Rows from block 2 of a small spectrogram enhancement model, named by matrix and row number. Each number is 128 + 32 x the weight over its row's rms, rounded and kept within 0 to 255. All counts start at 0. After the name is the row's rms in percent of the matrix's.
Before each channel's rows are labels from the 100 clips, of 14848, where the channel reaches its highest value: "strongest on" is what is common among them. Only what is clearly more common there than usual is listed. The data: synthesised sound scenes: up to three everyday sounds over a background. In brackets: how many of the 100, against the usual share in percent.
# conv: 3x3 conv (model.enc.2.0.conv.weight, 256x256x3x3, each kernel summed), inputs 128-255

strongest on: vacuum cleaner (31 vs 5.6)
conv.251 111 [152 155  95 173 133 121 100  85 133 191  68  98 126 118 123 113 166 124 177 156  88  81 208  84 133  91 139  75 105 181 107 195  85 136 149 149 172 187 125 113  76 156 116 121 137 101  95 175 131 125 106  75 141 107 120 127  73  64  70 123 168  89 132  79 160  78 128 156 101 123  94  76 138 128  75 162  85 140  99 110 122 121 137 151 118 122 148 168 160 111 172 127 119 142 144 153  62 150 158 101 103 159 148 122 150 155 156  96 163 192 140 195 155 136  81 134 103 162 107 135 100 150 159 132 159 165 150 115]

strongest on: phone ringing (31 vs 5.3); siren (25 vs 5.6)
conv.206 119 [ 90  88  95 190  98 122 126 162 151 103  97 145 140 172  79  57 146 179 127 132 114 156 131 140 163 151 119 181 191 147  85 119 156  86 162 145 107 111 177 125 180 134 164 117 114 113 111 166 153 145 154 132  57 111 145 114 124 176 161 103 128 120 115 177 137 152  96 171 151 132 105 162 161 107 130 104 141 171  95 149  79 139  98 180 129 112 114 109 176 140 130 101 183 101  98  65  98 187 128 130 126 154 198 142 110 138  45 171 109 139 149 130 158  90 113 134 118 163 158 154 121 145 146 165 148 166 135 176]

strongest on: vacuum cleaner (45 vs 5.6); door slam (31 vs 5.4); first sound: door slam (28 vs 2.7)
conv.222 092 [139  92 110 153 132 110 131 206 143 124 124 169 162 147  72 153 183 118  89 130  82  99  86 122 150 149  94 160 108 138  64 148 113 134 142 205 154  78 166 143 115 119 111  77  99 146 102  84 139 161 150 163 130 106  61 106  90 125 148 104 166 154  97 122  96 177  91 143  85 108 110 165  91 150 142 109 180 133 134 179  68 135 141 139  62  76  84  98 134 101 173  96 118 157 116 163 149 107 130 103 176  70 170  86 195 127  79 156 118  75 130 122  99 114  86 171 103 178 126 159 135 117 138 105 134 154 175  85]

strongest on: coin spinning (44 vs 5.1); first sound: coin spinning (42 vs 2.5)
conv.30 110 [ 80 129 114  64 131 115 118 142 103  90 151  94 145 110  85 122 169  63 123 110 153 121 133 151 125  87 121  85 119 110 122  96 192 119 145 122  85 155 141 188 178 156 133 125  89 103 116 142  85 119 153  94  44 110 118 126 117 164 144 109 118 149 108 105  92 120 122  74 128 123 102  87 118 158 128 135  84 111 162  99 123  97 164 112 144 145 142 107  82 121 132 139 166 145 103  30 162 158 149 120 151 104 161 156  73 144  76  99  86 110  82 116  94 172  76  82 166 112 170 133  95 114  87 137 116 132 186  82]

strongest on: ball bouncing (49 vs 5.4); first sound: ball bouncing (43 vs 2.7)
conv.188 091 [182 120 126 135  83 155 144 132 136 124 103 112 125 117 206 117 127  89 158 171 124  90 176 154 120 110  86 159 118 136 110 146  57 112  24 125 138 147 121 161 126 173 138 162 135 145 133 151 133  94 173  94  84 105  85 132 168 106 162 196 126 146 102 116 168 113 155 160 100 123 121  94  98 155  85 112 108 178 119 131 164 130 169 158 143  66 119 103 144 107 120 148 101 117 141  36  85 178  84  95 108 145 164 162 198 142 127 110 129  95 137  82 146  91  88  91 101  97 131 117 119 131 153  85 111 158 147 106]

strongest on: vacuum cleaner (38 vs 5.6)
conv.141 088 [ 95  92 112 150 117 161 164 145  87 185 126 114 129 212  83 139 152 138 109 125 113 170  80  70  94 158 124 180   9  48 174 120 124  86 134 147 165 145  96 182 120 130 114 138 153 133 116 175 167 105 140 147 148 119 153 230 126 172 146 127 191 114 186 171 137 145 130 165 112 120 119 102 109 119 125 142  89 170 153 149 142 123 101 151 103 138 126 117 155 132 103  59 166 186 155 109 139 135  67  96  88 131 134 101 129 175 129 142  79 125 148 136 146 167  69  62 137 199 145 136 136 177 103 124 187 129 137 151]

strongest on: background: none (49 vs 22.3)
conv.208 108 [151  79 160 124 172 174  98 138 161 121  80 147 186 153 163 120  99 145 126 107 159 172 141 136  74  96 129  97 141 116 157 179 125 109 148  82 128 146 128 123  98 113 172 123 118 129 124 167 119 110 121  92  51  48  89 111  93 110  82 123 130 126 180 119 139  74 188  89 103 171 139 112 165 154  99 117 106 121 102 180 115 122 125 113  45 169 111 110 181 167  99 119 157 133  68 148 120 108 149 183  92 128 141 142 101  98  90 113 150 109 150 122 123 174 119 124 101 184 103  94 133 117 189 122 112 164 166 101]

strongest on: car passing (52 vs 5.2); first sound: car passing (51 vs 2.6)
conv.187 083 [188  81 142  98 176 140 148 127 156 176 213 159 151 135 140 160  96 153 110 150 103 131  96 149 108 124 115 169 138 136 185 144 139  58 159 204  78 134 107 109 150 125 121 116 120 152  96  60  61 163  87 154 166 138 117 172 170 133 177 136 149 147 121 134  92 183 121 145 138 160 187 154 102 111 136 124 123 148 108 106 176 147 206  87 142 110 167 144 142 128 129 103  83 148 118 145 116 114  90 119 113 127 159 132 107 141  99  99 124 135 163  95  99 128 163  97 112 149  91 113 108 197 138 114 136 115 145 143]

strongest on: background: none (59 vs 22.3); thunder (42 vs 5.2); first sound: thunder (37 vs 2.5); car passing (25 vs 5.2)
conv.114 097 [111 116 189 124 181  62 126 114 162  96 130 153 159 136  35 124 159 111  67 137 101 136 173 134 173  92  44  86  94 109 129 114 139 213 168 111 103 108 105  81 138 175 160  85 157  96  68 113 157 137  49 185 131 164 117 117 165 122 123 110 135 128 138 140  94 113 110 134 106 113 155 135  88 111 113 142 122  77 139  61 131  81  65 127 143 156 139 140 127 140 177  90 130 103  93 159  55  85 136 168 168 154 180 168  93 211 147  75 176 127 153  95 144 133 144  91 161 164 117 117  96 144  85 124 160 141 137  91]

strongest on: vacuum cleaner (26 vs 5.6)
conv.201 102 [111 149 112 122 146 159 162  98  96 103 139  89 161 174 169 154  82 155 146 172 161 197 146  71 126 105  87 148  98 130 162 157 140  86  62 116 135  75 125 133 160  81 161  97 107 103 121 123 115 161 132 113 141 105 184  83 123 121 177  77  77  89 144 127 124  77 124 142 107 156  94 160 243 107 103 115 118 138 174 135  75 151 157  94 129 139 141 144 147  73 123 188 202 195 135  65 115 147 103 103 131 160 139 125 147  71 126 137 107 107 126 101 170 123 152 118 176 174 134 134 160 131 162  99 108 115 165  74]

strongest on: background: none (45 vs 22.3); fly buzzing (30 vs 4.9); thunder (30 vs 5.2); first sound: thunder (28 vs 2.5)
conv.120 097 [ 53  89  49 120 116  51 143 119 142 110  81 112 124 127 141 144 116 144 137 128 127 194 124 136 165 110 150  96 173  89 159 102 110 127 137  91 127 106 150  90 127 138 122 153 107  93  58 155 187 138 118 129 132 143 106 126 103 143 133 110  98  84 143 180 128 115 175 163 129 116 104 138  96 133  65 138 106 156 181 123 148 117  57 152 151  87 170 113 138 140 134 148 138 124  75 143 178 163 146 125 162 101 115 118 178 168 148 118 109 127 183 173 123 196 112 149 116 129  72 131 104 124 134  82  59 170  87  99]

strongest on: background: none (60 vs 22.3)
conv.29 087 [140 114 187 133 162 134 151 164  96 215 113 140 144 133 110  80 115  83  92 117 165 104 130  72  91 194 112 182 136 117 101 111 124 126 138 132 162 125 156 152 132 106 144 141 106 138 128 157  96  81 100 109 120 135 149 143 121 137  79 133 110 187 120 126 129  94 146 167 108 151 130 128 161 144 122 238 157  58 171 105 157 117  99  82  87  69  85 111 150 121 132 136 109  85  97 148  95 101 160  90 116 160 149 115 173 127 133 149  68 139  58 115 161 132 107  88 114  64  98 134 124 125 126 115 168  99 154 139]

strongest on: coin spinning (26 vs 5.1); first sound: coin spinning (25 vs 2.5)
conv.246 115 [ 88 102 127 125 105 107 139 173 149 171 166 116 114 119 126 125 110 139 161 146 192  99  51 103 186 112 140 104 136  96 116 112 133 125 157 175 113  63  79 114 165 100  92 126 126  76 113 152 126 134 157 174  94  72 102 105 106 143 172 115 103 173 147 114 154 112  41 163 151 101 110 126 170 124 128 149  83 143 133 151 120  80 155  65 126 122 130 142 131 156 121 147 154 101  58 188 134 111 169 103 154  76  99 105  87 135 137 120 168  95  69 138 176 158 150 112 161 116 154 135 149 106 161 125 117 123 163 104]

strongest on: background: none (45 vs 22.3)
conv.11 097 [129 155  91 132 138 122 132 119 117 176 130 112 183  99 131  98 105 169  86 118 134 135 135 133 133 119  85 103 126 161 140 115  98 146 154 138 110 116  90 151 200 130 144 103 143 132 142 125  78 194 138 166 148 122 136 118 133 143 136 103 137 143 159 148 148 122  75 117 108  98  19 111 118 140 116 196  97 123 174 198 180 124 190 135  74 146 137 118 123 158  90 136 110 126  68 138 110 128 107 141 177 114  72 100  98 119 157 136  88 121 186 149 126 141 156 123 102  72 130 149 132 153  90 160 133 114 127 159]

strongest on: ball bouncing (39 vs 5.4); first sound: ball bouncing (32 vs 2.7); door slam (26 vs 5.4)
conv.32 107 [187 106  64  80  91 143 198  98 127 162 147 122 138  87 133 114 161 123 117 118 109 156 132  17 130 124 125  63 119 135 133 170 103 109  99 142 120 172 141 142 133  81 103 161 113  66 125 127 120 121 170 116  91  91 155  52 155 166 137 168 142 144 169 163 192 148 120 133 102 153  56 164 104 156 142 116 151  86  99 104 153 178 164 130  87 116 102  97 116 102  70 155  97 138 155 157 138  92 133 103 164 111 113 144 123 100 151 125 152 143 131 166 140 133  99 141 148  91 140  78  42 166 115 130 139 110 106 136]

strongest on: phone ringing (26 vs 5.3)
conv.33 092 [ 89  86 112 135 119 124 169  48 148 175 120 149 154 156 167 190 159 147 188 114 125  89 255 109 156 150 143  97  72 150 149 134 163 118 158 116 162 114 106  99 150 127 148 103  99 138 104 119 172 127 183 134 123 130 166 171  99 186  98 160 103  94 121 109 120 137 147 129 106 150 104 141 106 136 218 169  72 117 157  83 122  75 174 115 107  98  79  85 144  94 130 165 179 165 116 123 128 162 125  71 118 216 175 131 142 196 119 131 141  87 103  87 132 122 195 138 150 103 133 161 140 143  82 152 147 157 131 136]

strongest on: ball bouncing (36 vs 5.4); water drop (32 vs 5.3); first sound: ball bouncing (30 vs 2.7); first sound: water drop (28 vs 2.6)
conv.171 075 [194 102 123 168  76  96  61 135  47 130 139 146 134 130 129 104 172 154 116 141  89 108 128 124 107 112 129 122 122 194  94 121 123 127 115 171  54 125  53 160 136 117 108  95  81 177 204 133  94 104 127 120 180 110 110  74 136 107 140 171 196 134 136 152 144 172  66 151 166 114 122 133 211 159  85 107  94 112  85  95 134 129 107 124 189 112 168 120 134 153 108 156 154 128 152 118  89 212 170 107 129 106 168 142 104 131 135 153 103 146 117 174 158 112 161 152 174 143 182 145 144 136 101 122 116 149 114 129]

strongest on: coin spinning (32 vs 5.1); first sound: coin spinning (28 vs 2.5)
conv.185 109 [ 81 113 132 106  68 109 129 103 137 131  80  96  92  52 126 107 141 125 117 118 150 131 129 134 142 140 168 168 145 150  93 128 116 109 130  97 162 118 152 116 181  92 136 130 116 118 111 153 220 153 151 115 121 144 153 112 157 142 115  85 103  90  95 133 123 122  80 132 151 175  98  99 173 162 163  77 127 131 152 107 157 117  94 104 132 125  74 105 160 124 153 193 140  56 108 116 135 153 125 116  94 115 110 133  95 104  45 160  85 142 178 186 135 118 118 151 166 125 129 114 166 115 169  88 111 177 129 175]

strongest on: phone ringing (33 vs 5.3); first sound: phone ringing (27 vs 2.5)
conv.204 100 [116  92 127 161 121 141  64  60 100 136 133 136 140 178 105 138 170 102 221  96 122 124  95 157 126 117  88  90 170 153 135 108 115 140 149 114  96 179 123 163 159  78 101 142 124  94 143 126  97 176 163  80  71 128 146 166 136 154 149 162 143 127 122 159  82 155  83 154  92 141 123 129  86 119 110 154 151 145 141 138 122 172 154 125 119 139  64 128 132 116  79  98 176  89 151 174  82 171 150 136 132 144 100 137 128 151 123  89 120 138 135 144 103 109  85 161 151 154 173 152 171 179 147 154 166 124  67 117]

strongest on: car passing (39 vs 5.2); first sound: car passing (39 vs 2.6)
conv.175 094 [155 114 120 158 103 172 162 115 190  78 168 135 124  63 123 193 100 130 138 117 142  97 176 158 134 110  78 101 111  93 207 163 137 119 149 145 162 117  94 115  62 168 103  70 127  54 150 138 152  91  54 133 145 125 113 108  71 130 159 110 183 129 148  80 138  77  95 127  90 106 121 120 160 101 117  65 170 172 163 132 114 137  97 114 100 135 120 173 130 116 105  82 115 100 109 136 113 131  31 173 144 177  76 106 159 110 150 167  92 173 115 100 152 120 142 115 148 145 168 151 138 128  76 127 172 123 144 194]

strongest on: car passing (48 vs 5.2); first sound: car passing (48 vs 2.6); fly buzzing (35 vs 4.9); first sound: fly buzzing (31 vs 2.6)
conv.153 098 [133 135 161 174 108 170 132 130 145 155 124 171 169 110 158  83 166 140 124  73 120 170 170 152 104 122 106 109 122 112  80 133 203 136 148 121 165  94  88 115  91 136 125  92 115 142 121  88 150  82 124 114 152  65  84 129  82 141 128 120 154 156 139  77  85  57 116 180 113 121 153 139  55  81 152  92 115 210  75 131 123 153 136 138  67  92 155 140 191 121 145 118 125 121 117 159  92 101 139 155 135 131 131  72 102 123 107 137 112 154 148  91 154 150 177 103 103 175 114 129 119 127  71 167 163 210 141 110]

strongest on: vacuum cleaner (31 vs 5.6)
conv.125 100 [103 150 157 122 104  91  84 120 147 106 133 139 109  78  86 177  82 167 149 177 123 191  91  78 168  68 154 192 145 148 137  60 133 151 120 148 118  85 176  80  84 126 109  95 110 113 112 138  30 145 123 140 126 204  50 134  93 107 143 132 113  72 120 143 128 126 174 131  60 122 113 150 148 127 115  97 125 122 150 174 104 128 137 124 131 140 123 121 169 113 154 164 108 118 141 101 129 172 152  62 121 140 114 157 165 149 144 122 191 162 101 131 152 131 165 111 140 105 158 119 114 142 112 125 173 106 171 103]

strongest on: ball bouncing (25 vs 5.4)
conv.157 096 [154 104 102 117 111  71 109  67 127 138  85 155 144 124 208 150  52 125 158 150 136 154 137 142 117 145 149 152 165 139 212 168  74 214 167 151 144  91 122 162 107 105 123 147 129 110 136 118 144 120 114 164 156 102  50  84  99 117 150 124 159 137 113 130 159 134 128  78 165 112 107  93 126 155  66 181 217 105 114 115 112 198 185 160  95 109  52 154 107 119 112 143 109 132 132 191 103 153 140 119 118 160 122  79 126  86 128 171 106 137 112 111 142  62 128 142  94 105 155 101 169 128  86 173 139 169  94 159]